A small image VAE, trained from scratch: encoder activation star_relu, encoder patch size [8, 8].
Rows from block 0 of the decoder of a small image VAE, named by matrix and row number. Rows with one number belong to one channel. Each number is 50 + 12 x the weight over its row's rms, rounded and kept within 0 to 99. All counts start at 0. After the name is the row's rms in percent of the matrix's.
After each channel's rows are labels from the 100 images, of 14976, where the channel reaches its highest value: "patch colour" is the nearest of a few named colours to the mean colour under the peak. Only what is clearly more common there than usual is listed. The data: seven-segment displays showing three digits.
# convs1: first pointwise conv (decoder.mid.0.convs.1.weight, 192x192x1x1), inputs 64-127
# convs3: second pointwise conv (decoder.mid.0.convs.3.weight, 192x192x1x1, transposed), outputs 64-127

convs1.55 099:45 51 64 45 44 74 51 53 50 67 56 46 51 56 63 59 37 68 56 41 62 62 45 67 47 52 41 39 38 39 52 45 64 53 42 53 53 54 53 25 45 49 57 39 54 52 70 48 37 56 52 42 56 68 38 41 22 23 50 44 52 44 63 65
convs3.55 096:70 62 35 32 62 56 64 53 67 56 37 44 36 55 30 37 45 48 76 46 50 45 55 70 47 64 62 38 26 47 46 39 46 57 52 50 58 40 64 56 48 53 51 52 45 71 35 56 50 34 44 26 60 46 39 42 51 52 35 57 65 35 61 33
patch colour: grey

convs1.176 097:62 43 61 38 39 73 48 54 70 54 70 61 73 51 48 47 39 42 25 37 44 37 47 29 36 44 43 52 45 37 31 54 58 33 61 29 45 33 56 39 57 46 48 80 64 39 56 41 54 33 38 58 45 31 49 62 62 69 66 25 39 40 58 39
convs3.176 083:50 57 34 37 33 43 45 38 29 45 49 50 34 35 57 39 40 46 40 33 42 33 43 27 74 48 60 53 65 70 50 75 66 44 64 59 43 57 32 50 40 46 44 60 37 35 46 46 41 43 33 43 42 45 48 56 45 42 60 48 65 45 48 51
patch colour: green

convs1.100 115:61 37 39 72 22 42 48 42 31 41 48 50 59 21 61 60 37 38 64 62 43 59 52 56 54 62 60 52 27 61 57 42 42 55 50 67 62 39 37 43 68 57 52 47 72 47 59 62 46 45 55 61 42 43 73 51 57 41 35 38 36 69 47 43
convs3.100 113:56 52 37 44 38 23 41 51 43 53 60 51 31 36 53 55 52 49 45 60 52 68 38 36 62 38 38 30 36 53 62 40 57 50 62 60 39 55 52 54 36 34 52 31 51 44 29 42 49 59 57 43 79 50 21 35 49 51 55 37 47 67 36 34
patch colour: grey

convs1.28 111:54 51 50 69 55 41 40 36 37 57 35 63 46 44 52 71 68 66 54 55 46 55 52 26 63 41 52 50 35 45 51 48 56 48 86 56 51 70 53 24 30 55 58 48 62 59 55 60 44 76 44 69 48 39 36 59 49 58 43 45 59 51 51 68
convs3.28 104:42 34 38 37 52 62 48 67 33 80 50 58 55 30 43 33 11 41 65 54 31 71 34 58 40 60 55 41 59 33 59 54 54 41 50 58 58 57 19 60 28 44 64 69 59 29 34 65 39 56 61 50 49 44 40 44 54 60 50 64 59 58 37 56
patch colour: green

convs1.97 094:64 50 63 56 49 55 58 35 40 48 31 46 57 39 36 48 64 77 39 42 75 43 41 45 56 43 36 44 34 42 61 59 49 76 69 37 64 70 49 64 60 53 43 43 47 59 48 48 57 60 58 47 54 56 44 51 56 51 56 39 63 39 26 33
convs3.97 081:56 69 14 40 56 57 51 59 48 34 40 48 48 49 48 31 36 66 45 52 30 59 27 44 64 56 47 67 54 64 48 61 39 36 85 52 38 40 62 46 59 36 28 45 49 49 57 43 45 40 54 49 48 45 52 46 24 47 44 41 50 62 64 59
patch colour: grey

convs1.142 097:35 51 50 36 46 42 51 42 41 49 66 60 40 44 49 19 76 58 41 50 49 25 50 43 56 39 63 54 55 48 40 65 77 50 61 40 40 51 12 35 54 48 63 54 62 50 66 46 46 47 49 53 54 52 50 32 50 49 48 54 37 33 45 70
convs3.142 104:43 47 52 51 64 57 44 41 55 51 43 41 43 46 62 68 52 52 53 52 72 40 19 43 55 60 58 45 46 49 33 49 52 50 33 71 72 58 20 49 69 59 60 38 41 54 64 46 47 35 46 50 49 45 37 68 66 41 54 57 45 53 51 49
patch colour: grey

convs1.138 143:57 54 56 52 47 52 35 77 50 71 39 34 20 56 73 54 53 56 53 50 49 40 60 56 62 29 34 39 53 67 47 64 43 30 59 67 55 41 59 82 56 49 72 32 42 52 64 66 60 56 37 36 35 61 55 42 47 42 47 66 35 62 31 54
convs3.138 117:36 49 42 54 53 47 56 48 64 35 75 57 37 46 53 49 45 32 47 60 36 42 54 83 42 50 38 43 46 71 71 67 52 35 37 60 72 62 59 54 51 39 46 33 32 61 30 42 60 52 65 47 36 53 58 45 52 50 36 34 38 36 30 48
patch colour: pink

convs1.172 098:52 82 63 41 48 49 27 50 38 55 51 53 47 54 53 39 50 58 59 26 50 49 54 40 53 72 38 49 43 49 55 39 33 45 61 58 52 62 53 76 46 32 43 34 42 49 82 51 51 43 54 31 62 64 62 49 37 58 78 65 57 48 76 42
convs3.172 099:72 41 52 34 53 70 37 38 51 49 41 30 53 44 43 63 42 49 49 68 39 29 34 52 44 47 30 35 61 62 58 63 61 64 19 56 60 66 42 49 63 32 59 37 41 50 66 61 60 53 53 45 50 66 56 56 40 29 43 63 51 62 35 52
patch colour: pink

convs1.183 090:50 57 48 25 57 33 53 63 59 32 57 58 52 34 45 44 56 36 64 43 54 34 55 53 27 36 77 64 49 51 39 58 44 30 50 61 33 80 47 51 39 36 53 49 73 63 44 51 55 39 02 40 38 49 51 42 49 33 61 42 46 64 23 57
convs3.183 107:38 73 50 44 52 48 44 38 50 50 61 37 44 43 57 63 43 54 66 30 64 50 50 38 52 36 57 49 44 40 50 51 46 78 56 59 56 53 53 36 47 61 59 62 57 35 31 39 63 59 27 46 38 58 54 52 49 54 60 41 48 76 34 50
patch colour: pink

convs1.54 098:42 62 44 62 55 20 66 45 57 54 65 36 59 45 47 57 50 40 80 46 35 66 49 42 55 44 42 50 51 58 51 64 54 52 77 52 53 33 81 62 35 44 59 35 36 53 54 59 58 35 31 66 54 59 77 27 28 32 58 58 43 40 54 41
convs3.54 105:40 39 53 43 47 65 53 46 46 35 23 40 49 60 90 52 55 44 76 42 64 41 61 49 46 50 56 55 55 38 66 65 65 41 47 36 40 66 49 55 60 48 47 53 46 43 48 46 31 27 60 47 43 52 49 54 44 22 42 53 56 37 73 57
patch colour: pink